config.yaml
crop_scale_min: 0.8
vocab_size: 15
encoder_depths: [12]
decoder_head_dim: 64
learning_rate: 0.00085
epochs: 11.8
Rows from block 7 of the image encoder, named by matrix and row number. Each number is 128 + 32 x the weight over its row's rms, rounded and kept within 0 to 255. All counts start at 0. After the name is the row's rms in percent of the matrix's.
# pw: pointwise conv (encoder.blocks.7.pw.weight, 384x384x1x1), inputs 172-214
pw.130 100 [105 198 146 132 135 141 162  97  84  80  83 130 192 165 203 146 146 142  96  90 141 135 135 123 124 110 158 135 117 100 147 144 135 122 134 100 121  99 149 104 159 121 152]
pw.131 095 [ 78 120 104  88 143 113 157  78  75 174 132 130 179 103 114 134 113 189 138 142  96 151 201 181 147 117 115 103 129 150 129  85 178  94 104 167 123 126 157 177 143 128 161]
pw.132 097 [ 93 110 124 116 171  97 172 166  95 156 153 137 160  91 148 127 107 193 156 177 118 126 149 159 116 123 135 100 106  80  94  56 108 114 155 132 108 126 139 138  66  78 166]
pw.133 097 [147 172 142 163  56 130  99 107 167 111  59  85  96 174 173 156 196 103 162 141 115 138  99 148 131 157  89 125 164 121  99 173 155  97 136  90 124  95 110 124  99 176 131]
pw.134 096 [175  88 114  60 157 128  72 147 160 154  90  79 143 161 157 155 114  86  60 183 113 106  87  71 131 101 132  84 125 131 102 116 137 111 120  85 129  81 135 113 100 111 139]
pw.135 105 [168 132 190 102 100 117 125 145 148  99 167  84  95  41 109 131 107 100 154 102 123 132  98 124 153  75 169 160 168  97 152 109 168 108 132 110 114 166 149 137 126  79 127]
pw.136 098 [145 114  94 128 133 130 149  85 124 142  77  51  96 121 140 138 141 152  98 154 162 135  72 112 132 121 161 174 158  33 156  56 119 110 189 114 144  81  90 103 102 137 127]
pw.137 094 [134 133 124 133 149 100  87 119 104 115 156 146 102 126 146 126 124 129  68 127 145  93 144 128 145 138 105 142 102  81 107 139 128 156 121 161 168 123 214  67 155 134 196]
pw.138 101 [126  82 162 160 128 110 143 142 158 104 155 129 114 133 133 108 190 142  76 155  99 172 128 119 148 193 122  88 157 170 150 144 152  99 134  55 123  87  96 130 133 109 208]
pw.139 109 [ 91 132 123  95  55 213 107 153 155  90 122  76 122 178 162 170 127 137  67 156 144 129 109 107 197 128  85 136  87 104 152 115 149  81 153 176  85 175 167 105  93 139 103]
pw.140 108 [108 134 128  83 158 153 135 139 171 139 159  64 121 158 117 153 185  99 162  88 132 127 134 126 110 173 139 191 171  65 138 102  80 114 168 125  91  76 147 159 188 168  71]
pw.141 106 [190 144 111 123 101 117 132 173 142  96 143 107 142 119 147 103 100  88 125 100  83 140 119 114 226  77  87 157 157 100 164 123  89 163 102  76 138  83 122  75 137  56 133]
pw.142 100 [169 135 155 140 120 130 102  90 142 113 105 149  89 104 109  97 111 149  97  90 118  84  89  96 159  89 180 104 145 183 159 120  76 115  86 130 139 141 139 155 119 117 104]
pw.143 110 [155 144 119 117 125 158 120 100 145 127 207  83 107 143 189 136 121 106 102 108  98 169  55 127 121  78 101 107 142 126 139 129 102 138 114 127 111 106 104 148 143 106 113]
pw.144 101 [144  91  89 170 118 137 132  77 195 142 152 156 109 125  90 107  67 120 105  50 101  68 116 120 122  92 152 163 176 142 164  91  86 110  97 178 103 145 108 132 105  55  73]
pw.145 102 [137 125 156 158 163 170  98  80  90 134  87  99 104 104 157 105 146 127 129 140 148  77  98 135 168  75  90 228 157 144 210 135 169 165 139 134 177 121 132 166 119  87 152]
pw.146 102 [130 110 113 112 138 131  57 120 110 127 155 139 163  54  99 104 163 122 105 152 114  84 190 135  96 119 181 137 152 148 148 123 121 162 121 144 104 119 131  71 121 122 131]
pw.147 104 [123  97 135 157 186 113 107  99 151 159 159 148 127 141 120 150 140 121  74 147  82 149 130 131  92 140  70  89  90 113  76 147  69  31  94  93 136 138 112 121 150 148 101]
pw.148 100 [175 133 137 133 152 126 110 143 115 156 125 102 137 149  89 150  84 139 131 134 101 136  84 123 114 114 143  96 144 142 109  85 152 101  64 132 115 128 100 107 117 105  93]
pw.149 102 [ 80 142 160 134 122 153 109  90 109  85  74 127 116 142 120 121 179  90  85 110 124 118  99 123  83  91 108 146 105 113 153 147 132 109 168 175 102  53 121 128 126 143 164]
pw.150 107 [135 145 117 140 142  91 142 141 102  81  89 103 134 176 144 112 128 134 124 148  95 136  85 103 168 102  70  83 114 124 125 165 111 108 107 139 163 139 117 150 104 151 140]
pw.151 108 [170 135 122  87 130 110 119 146 138 183  84 122  91 118 100 120 108 133  95 105 108  94  99 122 136 146 183 125 109  79 121 143  89 126 139  93  76 139  96 112  88 122 132]
pw.152 093 [142 140  84 152  98 123 157  94 146 110 157  86  80 136 133 126 140 150 158 133 175 150 179 111 104 129 180 120 133 151 140 200 128 105 174 130  93 154 118 171 128 132  93]
pw.153 103 [124  79 112 103 146 124 105  94 143 122  95 129 139 168  94 111 154 187 129  78 121 149 175  98 138 140 100  61 116 164 101 147 152 121 108 123 136 174  93 110  91 116 242]
pw.154 101 [149 101 169 101 123 111 148  95  91  99  94 131  86 147  80 108  71 109 173 123 110 116  80 161 131 143 134  97 162 188 145 107 148 124 113 109 124 114 201  85  84 125  53]
pw.155 103 [138 133 129  50 118  86 111 152 103  72 135 150 118 185 116 128  94 128 176 161 138  96  72 130 100 167  64  95 147 144  69 100 105 128 129 105  50  96 175 123 116 113  24]
pw.156 102 [206  74 134  74  95 134 156 113 119 132  90  73  94 143 116 158 107 126 141 114 127 137  66 129 150  88  91 115 114 163 143 116  70 126  64 103  77 149 108 130 138 122  55]
pw.157 092 [117  74 115 173 171 131 151 105 171 123 136 124 128 109 100 125  53 191 144 137 143  47 113 127 102  94 178 156 106 127 152 127 155 133 177 114 141  99  87 135  38 142 130]
pw.158 092 [165 126 147 116 137 146 109 125 138  93 144  87 125 188 146 107  68  97  94 104 139 109 149  73 158  93  87 140 157 165 132  90  75 123 118 116 176 139 109 134 100 141 123]
pw.159 102 [145 113 137 173 149 143 147  93  63 143 136 141 169 182 189 164 137 109 129 137 161 108 170 150 112  65 155  74 125 137 172  75 153  92 182 118 116 167 111 111  99 150 198]
pw.160 093 [160 143 153  93 105  82 104 132 103 135 120 154 188  91 127 127 106 157 158 142  63 176  69 149 113  84 141  55 149  62 110 113  93  92 145 165 132 143 158 116 131 103 113]
pw.161 100 [ 54 120 156  78 125  99 155 104  92 130 109 133 123  80 133 130 177 113 108 106 190 142 132  68 147 113  54  99 128 213  89 122 136 102 122 170 230 147  95 204 124  88 113]
pw.162 102 [206 117 166 131 147 130 107 139 109 121  80 116 143 176 117 122  87 144  82 100 193 168  66 173 115  65  99 100 125 102 118 170 141 125 120 131  92  77 143 131 110 161  96]
pw.163 103 [143 160 141 120 214 143 180 161 133 174 111 117 109 130  96 182 144 124 160 119 150 164 146 170 137 183 129 162 146 107 139 116 128 114 138 122 138 132 143 138 140 125 206]
pw.164 096 [104  85 157 129 144 138 104 117 131 108 134 114 145 125 127 170 170 138 171 158 154 139 148 184 133 208 119  80  81 222 140 126 151 164 128 159 145 222  87 111 134 153 135]
pw.165 091 [ 85 142 217  70 152 138  87 142  83 146 160 127 139 125 163 107 135  69  88 114 137 140 159 155 110 120  97  88 117 170 158 153  96 138  95  72  85 108 122 106 120  93  58]
pw.166 102 [167 118 130 115 119 153 157  85 165 124 168 111  92 132 114  70 118 151  94 175 109 113 122 203 148 144 126  93 112 137 108 115 154 107  67 122 164 216 135 115  64 136 128]
pw.167 102 [138 164  97 164 141 164 123 160 116 195 138 166 106 157 140 107 108 155 136 172 103 190  91 151 138 130 125 121 139 118 154 173 187 108 130  91 138 150 183  75 146 144 127]
pw.168 107 [188 124 166 113 161 106 120 132 110  93 159  90  95 174 148  67 135 140 148 205 104 153  95 162  93  89 133 129 104  90 120 168 120 160 105  94  65 130 195  66 154  98  86]
pw.169 094 [147 122  99  95 162 136 159 131 122 133 128 136 127 112 148  89 110 106  88 103 101 143 109 120 148 161 136 133 116 127  61 110 132 108 112 105  99 102 160 102  51 140  90]
pw.170 106 [109 147 118 119  96 107 151 102 155 162 136  97  96 143 124 118  58  83 128 118 106 136  80 140 121  93 126  47 183 139 137  87 118 125 102  80 110 103 150  83 103  96  61]
pw.171 098 [117 123  98 150 120 107 201 104 187 190 170  88 124 122 111 114 119 102 158 198 179 122 151 137 158 115  94 161 113  75 174 138 191 159 154 171  87 137 140 109  99  99 186]
pw.172 098 [164 129 147  90  82 113 161 120 131 137 148 127 150 133 111 218  94 169 162 163 106  95 110 132 110  88 108 125  96  78 157 179 169 116 138 131  81 103 152 111 116 155  93]
pw.173 094 [ 85 141 149 139 140 146 109 112 180 125 116 170  94 106 129 139 165 156 184 121 140 162 146 140 133 185  82 160 146 142 115 116 166 141  95 161  91 114 156 109 120 116 173]
pw.174 103 [194  70  97 108 120  91 152 128  62 117 148 117 149 133 133 126 124 171 175 140 144 133 120  84 100 134  66  67  94 124 100 138 123 175 183 124 138 112 180 130  80  98 109]
pw.175 095 [126 116 112 164 120 101 152 140 104 135 191 115 142 116 187 124 130 187 212 117 155 109 154 127 112 135 145 166 136 154 149 127  93 132 178 149 130 152  61 169 107 117 150]
pw.176 095 [ 91 112 109 135 101 166  71 130 119 126  86  85  85 182 189  88 111 137  88 150  90  94 121 116 156 151 147  82 105 197 174 107 123 121 140 158 124 170 137 176  97 132  89]
pw.177 099 [115 180 153 141 119 182 131 112 133 166 192 162  88 148 133  98  72 133 137 115  86 111 149 117 167 130 158 104 133  97 108  87 122  73 107 136  69  93  56 145 144 103 139]
pw.178 107 [128 131 139 159 133  99 132 169 120 148 165 122  96 152 153 100 104 135 133 137 183  95  83 124  90  77 116  81 136 147 113 166 146 144  97 157  83 124  96 111 119 117 118]
pw.179 099 [102 179 167  82 156 123 133 148 110 140  99 141 163  85 144 100 121 104 128 158  92 121 112 154 173 176 160 150 109 109 227 134  86  62 123 138 146  80 114  95 145 123  64]
pw.180 097 [135 115 135 176 110 106 100  63 121  95 100  75 135 129 119 148 193 154  71 143 161 114 140  83 140  96 102 146 157 121 121 184 181  70 163 141 147 102 107 156 114 111 125]
pw.181 098 [176  77 125  85 101 130  85  65  88 118 150 115 130 139 139  81 152 148  82 113 147 142 105 164 115 111  85  97 198 140 153 148 117 127 167 105  77 160 116 123 158 154 116]
pw.182 100 [140 162 127  61 100 139  89 122 215 105 113  89 131  82 133 141 123 121 109 130  81  98 100 110 132 149 146 103 136  88 143 119  70 155 118 123 147 157 153 133  71 157 138]
pw.183 122 [115 113  95  46  95 155 106  91 110  97 158  57 144 127 146 182  86 114 138  86 120 133 149  87  99 135 101  67 123 112 192 123 102 127 143  83 129 115 158 127 102 141 113]
pw.184 098 [ 67 111 134 123  68 116 154 101 107  80 226  99 127 116 116 128 129 173 118 170 109 102 129 151  66 142 113  90 144  81 107 103 166 183 126 162 120 156  61 158 115 155 199]
pw.185 092 [181 118 117 116  73 158 140 134 115 123  69 137 129 117 192 196 123 155 102 158  87  94  96 139 154 103 168 103  77 115 119 166 153 104 117 108 140 123 171 133 198 118  70]
pw.186 107 [127  70 121 157  86 184 142 130  98 175 132 140 140 118  94 131  91 122 109 128  82 106  79 137 155 102  96 119 123 167 146 139 142  60 130 119 129 117 185 153 141  83 109]
pw.187 097 [ 72 124 112 114  93 169 134 163 110 140 255 105 101 127 125 150 128 103 124 177 168 167 117 110 137 109 168 147 144 193 129  30 106 123 117 169  93 155  99 132 124 129 181]
pw.188 102 [ 70 163 154 131  92 135  90 104 126  88 142 110 152 101  65 111  99 100  53 134 177 105 140  86 122  99  83 110 140 124 123 107 157 105 115 121 162 108 173 116 121 145  82]
pw.189 098 [137 189 109 112 111 155 111 128 145 101 160 165  96 105 114 127 128 118  36 143 135  92 138 137 159 153 144 107 119 150 147 155 114 110 148  84 158 107  77 179 105 120 135]
pw.190 103 [ 95 156 189 161 125 131 161  89 126 131  85 156 111 102  97 102 177 130  41 146  92  80 161 121 119 140 133 146 162 124 158 198 112 117 157 170 127 124 107 162 110 162 163]
pw.191 104 [106 113 135  61 130 153 111 128 128  77 107 150 112 127 159 125 134 155 103 160 113 122 137 136 130 182 154  84  77 186 181 109 103 110 140 100 142 162 167 121  86  98  55]
pw.192 097 [ 80 157 136 132  82  42  97 117  77 121 169 115 152  98 147 148 179 129 112 147 132 174 106 139 169 150 121  44  83 140 149 138 118 132 117 163 152 143 136  75 120 101 167]
pw.193 109 [166 172 163 144 141 152  67 130 177 177 128 125  89 137 105 130  79  88 178 123 181 102 161 129 139 157 168 112 133 117  82 110 163 124 108 162 127 150 146 184 117 135  86]
pw.194 091 [103 163  87  96 106 135 135 105 124 115 131 133 175 100 151 119 139 112 144 146 146 174  71 149 132 147 127 148  70 133  74 100  98 140 137 110 200 130 121 141 126 133 139]
pw.195 105 [132 120 137 131 132  83 150 172 112 143 130 110 173 158 133 190 100 128  80 155 124 139 117 148 113  89 137 111  99 155 127 158 138 175 138 107 102 119 159 124  84 131  81]
pw.196 107 [ 52 101 135  98 102 119  84 105 115 104  87  95 105 124 156  92 142 103 105 115 145 138  70 129 145 141 166  92 132 106  96 169 122 137 123 147 130 114 162 156 133  89 128]
pw.197 095 [142 110 141 178 100 102 128  68 145 165 201  98 103  67 123 144 108 144 116 136 125 132 153 152 132 128  96 201 125 142 170  46 145 120 183 108 114 119 108 139 134 137 136]
pw.198 093 [ 89  99 144 107  54 131 118 114 121 143 109 161 147 159 181 124 154 103  51 112  96 123 108 135 101  86 130  99 179 103  73 164  79  72 138 101 111  97  90  69 127 106  68]
pw.199 099 [112  93 121 167 191 129 118 162 120  99 186 146 159 134 112 101 180 146 127 134 150 196 108 112 148  85  61  75 107 127 122  99 193 219 159 104 107 162 179 118 158 120 132]
pw.200 108 [169 107 156 130 115 172 112 126 136 148 118 117 127 124  82 103 151 131  99 141 133  98 160 134 125 161 113 129  92 149 121 106 185 120 185 122 178  63 154 154  89 156 123]
pw.201 099 [154  56  83 140 108 210 121 133 131  83 154  84 132 169 193 109 126 148 105 150  87 182 184 121 135 134  80 104  84 100 159 207 119 142 118 134 103 150  66 175 154 116 139]
pw.202 101 [115 100 120 134 143 100 162 144  93  94 196 137  85 135 141  97 128 129 154 166 109 119 111  97  93 129  97 105 125 164 130  76 155 128 112 149 143 229 115 119 168  81 123]
pw.203 099 [133 134 126 123 119 135 132  83  47 111 115 116 117 124 162 117 107 144 104 111  65 150  88 149 162  77 111 140 118 153 139 134 123  87  86 112 156  98 145 190 109 122 146]
pw.204 105 [ 66 167  97 145 135 121 117 135  95 113 164 102 109 167 134 132  47 119 150 122 166 101 112  83 111 139 104  96 139 134 163 147 134 122  78 176 118 185 113 140 154  94 175]
pw.205 098 [192 119 161  93 120 111 123 135 101 105 161 116 112 162 167 125 118 162 115 126 133 115 123 166  70  91 114 122 119 163 121 142 164  66 128  97 110 123 169 101 109 127 141]
pw.206 097 [129 116 118 120 155 124 157 111 154 104  97 126 116 102  87 126 117 130 143 143 146 115 150 130 114  95 111 107 145 157 147 195 120  74 107 179 113  95 146 154  86 128 167]
pw.207 104 [109 124 167 162  84 184 207 192 118 135 139 154 161 102 137 148 149  41  94 128 104 151 131 179 145  85  92  96 121 111 116 148 150  81  77  54 178 163  95 115 137 127  99]
pw.208 093 [127 158 104 172 134 144 118 152 128 133 139 125 173 114 148 120 132 123 174 114 147  75 168 136 180  88 177 120 178 110  73 170 127  86 189 183  85 112 175 139 117 127  96]
pw.209 100 [121 139 120 100 103 112 112 148 143 138 186 133 109 105 153 113 137 142 181 130 136 102 211 193 162 139 128 169 162 168 123 147 171 152 100 105 134 136 155  99 152 137 201]
pw.210 096 [101 154 197 146 156 176 138 130 132 114 126 156 100 126 162 134 156 104  98 122 112 134 158 135 113  39 127 171 141 145 118 119 119 142 161 110 121  55 176 154 133 103 116]
pw.211 095 [162 146 141 186 124 180  92 166 126 108 147 142 113 176 165 206  76 156 181 126 187 135 147 137 140 129 150 139 150 128 184 101 143 155 175 166 111 169  99  91 125 108 137]
pw.212 097 [102   9 150 115 111 144 152 101 155 135  36 155 145 153 143 109 125 207 111 149 105 105 150 122 134 135  93  54 103 129 136 112 116 115 101 120  93 163 135 126 151 125  72]
pw.213 099 [141 147 137  79 123 124 131 163 140  81 142  82 127  75 165  90 107 172 171 175 105 125 120  80 133 109 104  71 112  74 123 149 113 133 126 157 132  88 105 179  73  99 122]
pw.214 099 [143 131 183 125 116 148  95 148  95 195 122 151 152  89 162 131 124 102 110 112 120 118 142 176 144 152 128 100 122 108 174 108  51 109 110 113 107  97 106 121 105 105 102]
pw.215 101 [115 104 113 109 115 100 176  77 146 171 135 128 175  98  85 234 137 147  96 148  73 116 184 142 138 149  99  88 106 179 174  82 136 116 128 106  90 160 163 165  62 133 186]
pw.216 095 [184 152 142 140 103  82 171 115  71 134  87 106  94 129  83 124 116 105 124  64 211 139  79 117  91 120  67 123 127 106 139 105 155  58 136  79  99 105 160  78 132 118 128]
pw.217 105 [118  82 134 134 136 128  62  91 146 121 134 168 115  79 103 102  92  93 136 109 130  92 198 148 130 114 113  80 100 126 133 103 139 179  93 140 134 101 124 103 144 111 102]
pw.218 099 [ 89 126 142 162 110 115 149 105 124  99 181 157 171 104 103 150  69 118 139 138 128 133 177 131 190 160 138 132  99 139 112  82 154 107 137 126 110 188 128 166 138 142 142]
pw.219 100 [141 102 106  83 140 153 133 107 134 125  89 122 119 180 119 134 146 138  91 118 106 142 159 125 164 195 111 110 158 142 122 106 118 109 101 144 150  86 110 158 161 106 147]
pw.220 100 [ 84 110 132 159  80 133  91 151 197  83  66 131 104  88 157 166 175 134  93 113  80 208 134 142  98 128 113 139 132 145 211 160 109 108 143 116 101 147 112 104 100 179 116]
pw.221 108 [135  72 132  90 126 123 150 164 171 102 114 153  95 154 142  80 135  96 185 161 104 172 107 159  96 111 137  62 167 173 103 111  80 130 110 119 167 158 119 145 197 156 133]
pw.222 096 [179 135 175  62  75 196  63 121 110 126 130 104 171  93 145 109 162 147 113  61 107 105 129 190 194 120  51  47  85 132 146 136 130 108 144 142 130 104 122 186 193 168 115]
pw.223 103 [109 148 129 113 102 108 142 141 100 111 113 128 130 135  75 124  76  95  73 154 133  87 149 109 184 142 137  95 135  86 119  75 101 133 128 128  64 129  68 131 170 177 129]
pw.224 095 [100  83  98 157 129  57  93 152 100 149  80  67 140 124 164  91 123  86 121 120 120 102 158  86 140 120 115 130 156 101 125 122 125 123 158 119 147 108 110 135  64 146 100]
pw.225 096 [113 162 173 147 154 100 119 119  75 147  90 146  83  99 128 174 120 149 114 160  70 150 159 141  91 134 133  99 149 148  88  91 124  60 102  80 149 119 142 143 140 104 104]
pw.226 098 [ 96 129 128 104 141  71 137 131 144 150 203 163 150 139 128 124 118 147 149 149 152 127 142 157 157 100 106  60 136 152  85  98 144 128  87 158 168 167 153 120 122 113  96]
pw.227 112 [131 126 160 148  78 106 114 140 116 145 163 148 162 102 134 126  89 145 199 156 110 125  76 108 181  94 121 145 200 125 115 147 131 130  99 121 172 128 135 142 126 130 146]
pw.228 097 [121 121 142  84 156  69 153 113  63 110 146 101 151 151 146 134  91 185 130 184 112  92  88 157 123 160  96 149  40 134 114  98 108  83 125 122 155 137 133 120 114 123 141]
pw.229 108 [126 158 121 125 124 126 124 186 104 109  99 223 157 171 172 120 126 121 191 105 105 135 140 175 144 146 185 181 131  87 158 115 140 148  95 166 130 134 100 143 137 130 137]
pw.230 091 [ 97  76 146 112 149  94  81 165 140 100 120 132  94 146 109 116  77 122  60  92 135  79 128 129 182  98 187 151 118 110 165 162 112 190 150 171 163 118 145 104 119  89  88]
pw.231 105 [147 121 129 112 133 116 115 132  87 104  97 203 170 146 188  62 112 108 112 101 161 126 132 158 146 156 162 154 111 115 132 107 153 115  64  87 116 105  87 135 128 152 116]
pw.232 092 [124 113 128 137  98 120 157 139  98  92  52 107 161 109 140 186 156  99 133 116 100 133 150 122 151 116  99 108 167 162  60 170 138  96 105 144  79  39 114 149 108 125 131]
pw.233 109 [153 108 130  91 124 121  87 144 154  91 126 117 104 132 134 113 128 124 145  54 103 107 104  67 148 163 119  68 103  96 179 134  92  91 173  80 127  87  88  93 175  73 116]
pw.234 099 [149  70 106 106 141 166 107 121 115 134 135 123 131 145 187  92 133 104 127 134 121 154 118 135 134  84  94  50 133 116 161  96 122  75 122 130 111 113 162 188 111 117 116]
pw.235 100 [139 127 122 173 109 111 100 133  90 157 175 131 129 124 155 111 114 132 147 139 123  95  93 158 118 112 144 118 180 154 157 155  98  91  83 176 131  74 173 138 133 122 117]
pw.236 112 [134 132 104 151 113 104 146  90 119 116 168 156 155 168  71 101 109 117  78 173 107 170  56 103 173 133  91 116 126  90 140  98 120 175 123 146  78 147 110 111 126 129 129]
pw.237 110 [ 93 120 128 131 120 119  92 111 143 168  84 109 120  91 149 175 182 100 125  66 138  94 151  74 192 108 153 139 115  66  90 118  77 124 128 111 105  94 157  80 102 123 121]
pw.238 094 [ 92 172  87  75 120 163 148 128  98 103 191 134 152 138  76 154 115  69 128 117 125 136 116  61 120 171  89  69 104 152 105  99 158 126 126 143 157 183 108 114 168 119 185]
pw.239 096 [ 99  74 110 129 116 123 153 141  68 100 117  97  54 148 166 168 120 101 133 121 119 107 106 164 130 221 161 131  83 135 136 113 135 138  97  91 185 117 156 121 127 159 154]
pw.240 102 [ 73 120 144  79 153 109 170 111 105 117 120 100 122 151  96 142 156 119 183 146 110 155 147 176 119  87 177 154 167 126 139  89 165 174 166 131  90 112 137  87 138 171 173]
pw.241 105 [110 162 144 128  85 144 125 150 153 155  77 148 105 115 142  56 111  77 119 101 183 152 110 127 136 120 194 194 135 154 158 149  94 126 121 181  73 125 145 131 123 120 139]
pw.242 101 [112 172  72  96 110 144  92 141 175 145 116 163 199 138 182 187 130 111  90 121  60  94 130 136 137 169  90 100 114  75 113  97 185 108 138 103 179 149 134 123 103 190 175]
pw.243 094 [ 74 137 164  80 131 135 153 151 147  65 159 111  82  79  89  56 113 165  65  81 119 138 176 144 157  64  69 171 137  95  59 190  93 105 116 117  76 138 112 155 149  77 196]
pw.244 096 [ 97 128 141 118 132 107 114  77 144 154 122 112 133  95 105 138 121 145  87 148 132 106 104 107 147 116 107 179 153  89 183 155 106 108 141 138 131 133 225 113 132 134 146]
pw.245 104 [124 157 151 188 109 141 146  81 174  88 152 121  87 145  83 105 112 114  95  87 140 116  51 116 100 103  95 143 151  90  99  95 148 156 108 165 117 140 107 111  63  89 127]
pw.246 098 [136 117 154 109 110  84 127  88 158 110  91 107 140 185  90 148  74  84 148 146 111 119  75 137  97 131  97 100 140 162 117  92  91 124 119  90 122 187 134  80  42 115 185]
pw.247 096 [166 117 175  99 118 155 126 165 139  78  99 168  91 142 113 172 165 164 159 133 104 154 171 132 168 133  79  71 106 148 148 164  89 154 117  56 159 178 102 102 139 109 167]
pw.248 098 [200 120 134  85  80 137  83 139  93 177  23  79  63 106  94 179 126 129  79 128 103 159 130 157  99 161 106 137 113  76 113 147 131 123 151 136 141  91  90 108 137 139 135]
pw.249 105 [133 122 172 134 101  87 132 159  86 109 109  86  98 123  83 105 116 147 154 179 133  80 118 111 129  68  71  68 139 147 112 107  90  84 104 128 115 118 199  87 124 156  92]
pw.250 113 [155 134 103 143 160  99 139 135 122 121 190 156 176 180 128 149  80 144 132 215 130 131 157 165  97 139 144 147 109 116 111 162 169 140 106 190 161 145 131 145 132 155 133]
pw.251 100 [138 166 114 109 157  69 109 157 133  92 114  89 157 120 113 145 162 127  74 126 126 140 118 165 114 121 106 165 146 167 130 131 117 140 129  56  39 151 115 135  79 122 114]
pw.252 094 [ 87 127  72 103 119  95 154 142 101 112 113  97 152 115 126 188 111 165 131 122  71 100 115 109 157 108 139 139 183 137 174 115 136  59 120 137 120 147  95  93  85 132  86]
pw.253 103 [138 150  64 192 129 176 130 193  94 163 182 132 110 109  89 156  90 157 107 142 188 169 148 141 137 113 105 116  82 104  77 160 117 214 136 180 126 155 122 169 155 176 116]
pw.254 100 [ 61 106  86 106 137 138 140  55 182 166  56 119 135 149 143 148  83 140 119 139 126 154 150 143 109 161 113  84 122 197 135 188 126 137 127 128 142 116 125 148  88 108 143]
pw.255 106 [124 116 114  77  77 105 119  85 164 177  76 118 153 125 171 133 133  93 157 141  77 127 153 149 145 110  69  75 101 116 168 109  95 100 128  46 146 153 154 152 116 137 160]
pw.256 100 [183 102 134  89 131  92  72 102 151 161  58 120  96 117 167 157 157  91  88  56  74 130 124 100  54 108 154 121 121 175 175 135 149 110 140 115 132  98 164 108 134 110 161]
pw.257 092 [ 82 174 112 138 115 125 119 167  78 196 114  60 108 136 110 157 195 148 107 130 109  77 164 114 117 116 133 109 103  96  95 118  81 131 161 115 143 120 114  89  95 132 124]
pw.258 105 [ 83  70 134 123 152 126  84 168 144 113 163 119 113 155  98 137 114 181 214 123 128 168 178 138 124 131 120  99 140 161  59 150 178 107 110 129  74 163 147  91  95 142 209]
pw.259 095 [161  70 144  47 137 176 129 112 117 152 161 140 141 109 109  96 153 114 150  80  86 162 121 151 116 186 144 122 202 109 134 117 127 133 173 101  99 138  84 124 146 129 156]
pw.260 109 [ 83 133 127 123 164 115 135 144  72 120  87 157 107  80 115 106 133  91  85 120 136  80  99  73 161  93  89 168 145 102  94 156 132 139  90 187 107  80 136 119 125  94 148]
pw.261 101 [159 112 121 131 173  76 143 122 118 164 178 168 105 122 103 139 136 113 183 102 115 165  97  82 153  94 113 178 114 137 131  91 144 139 103 125 139 167 103 115 107 135 149]
pw.262 097 [180 104 120 175 152  80 186  44 134 138 121 105 148 114 142 126 130 168 193 124 129 149 220 134  98  94 127 127 100 124  83 173 192 159 131 163  46 127 134 112  70  95 156]
pw.263 101 [ 78 125 190  96 150 150 114 121  89 152 122 169 120 138 102 134  88 100 155 152 142 136 114 129 130 109  97 157 118 104  80 121 155 162 140  88  97 156 160  92 103 155  91]
pw.264 094 [181 172 143 135 136 138 212  81 146 114 111  55 136 125  98 189  95 211 165 131 116  77 174 111 108  99 130 154 165 106 117 157 124 120 102 131 120  98 181 112  86 118 125]
pw.265 100 [141 103 182 106 155 141 100  64 164 121 127 200 150 123 171  90 107  88 100 134  95 140  67 143 160 185 162  82 178 224 160 166 108  84 156 125 140 149 104 128 128 121 144]
pw.266 104 [202 133 102 198 108 175 126 116 128 145 118  71 150  87 166 132 149 196 127 125  93  97 101 129 146 106  96 137 172 179 162 167 152  89 103 143 109  45 131 120 107 113 139]
pw.267 098 [ 86 148 149 175 114 158 106 131 156  96 127 182  78  73 170 127 127  83 135 104 152  95  76 104 132  91 116 121 114 208  64 144 118 102 142 113 165  93 114 160 145 105  85]
pw.268 103 [152 150 116 167 162 124 123 133 111 118 129  95 131 113 141 165 201 190 141 187 122 134 160 135 147 111 101 108 167 100 172 135 159 116 148 122 107 125 111 109 103 163 135]
pw.269 094 [208 169 160 155 113 127 216 190  93 171  87 110 108 174 125 139 143 139 135 169 152 127 177 112 139 131 128 148 103  53  74 113 207 130 107 112 138  79 154 194 133 117 120]
pw.270 103 [151 144 171  80 132  68 148 139 137 170 147 148 157 151 126  94  70 173  88 116  92 145 127 152 133  64 143 136 137  78 155 198 170 120 132 157  96 104 109 124 126 101  86]
pw.271 109 [105 198 131 160 150 114 138 107 103  79 141 173 129 144  93 129 134 114 111 117 111 219 150 125 125 118 118 119 128  79 121  55  87 202 146 144 110 110 110 126 152 177 130]
pw.272 101 [192 144 146  77 109 141 131 138 148 130 178 101 131 118 154 113 131 150 202 108 126 142 106 160 150 162 117 124 108 104 146 107 161 152 136 116 160 163 170 120 144 159 128]
pw.273 105 [144 112 140 108 184 154 139 203 118 119 113 192 122 145 107 145 165 112 115  98 138 151 149 152 148 131 139 123  83  63 118 200 138 165 174 165 137 180 133 157  92  91 124]
pw.274 103 [113 119 114  69  83 163  99 172 124 122 105 145  93 122 121 109 189 109 104 110 150 146 140  90 119 135 101 138 160 197 120  95 114  76  94 160 107 120 112 106 129  81 103]
pw.275 096 [143  89 128  88 152 133 139 154  86  87 114 122  77 136 197 123 172  78  99 177  91 107 152 179 162 122 130 119 127 108 188 126 132 160 168 187 189 139 152 114 156 119  82]
pw.276 096 [ 88 129 126  82 107 127 137  77 114 127 141 192 120  88 137 117  42  68 179 123 104 114 106 154 138 158 116 136 178 112 122 167 165 185 195 130 127 120 172 137 107 159  84]
pw.277 098 [151 134 134 123 152 184 139 174 147 126 127 137 143 149 117 135 169  93 108 132  54 155 156  93 156 204  70  39  88 146 130 125 121  96 149 160 149 157 108 141 153 120 161]
pw.278 099 [177  93 187  83 117 144 146  92 130 123 134 142  95 146 118 105 116 123  91  76 174 140 145 163  85 125 101 143 136 202 130 144 157 128 122 105 132 155 127 121 124 100 111]
pw.279 094 [103 147 171 136 105 118 143 160 132 114 173 122 103 204 141 144 180 217 126 146 136  72  98 158  90  89 129 115 184 121 146  95 101 125  78 113 221 119 141 141 150 131  83]
pw.280 103 [179 151 155 155 121 198 160  88 176 104 215 122 123  86 113 100  97  85 154 143 131 117 119  78  69 137 128 128  87 114 146  55  98 124 113 190 119 115 128 146 129  79 138]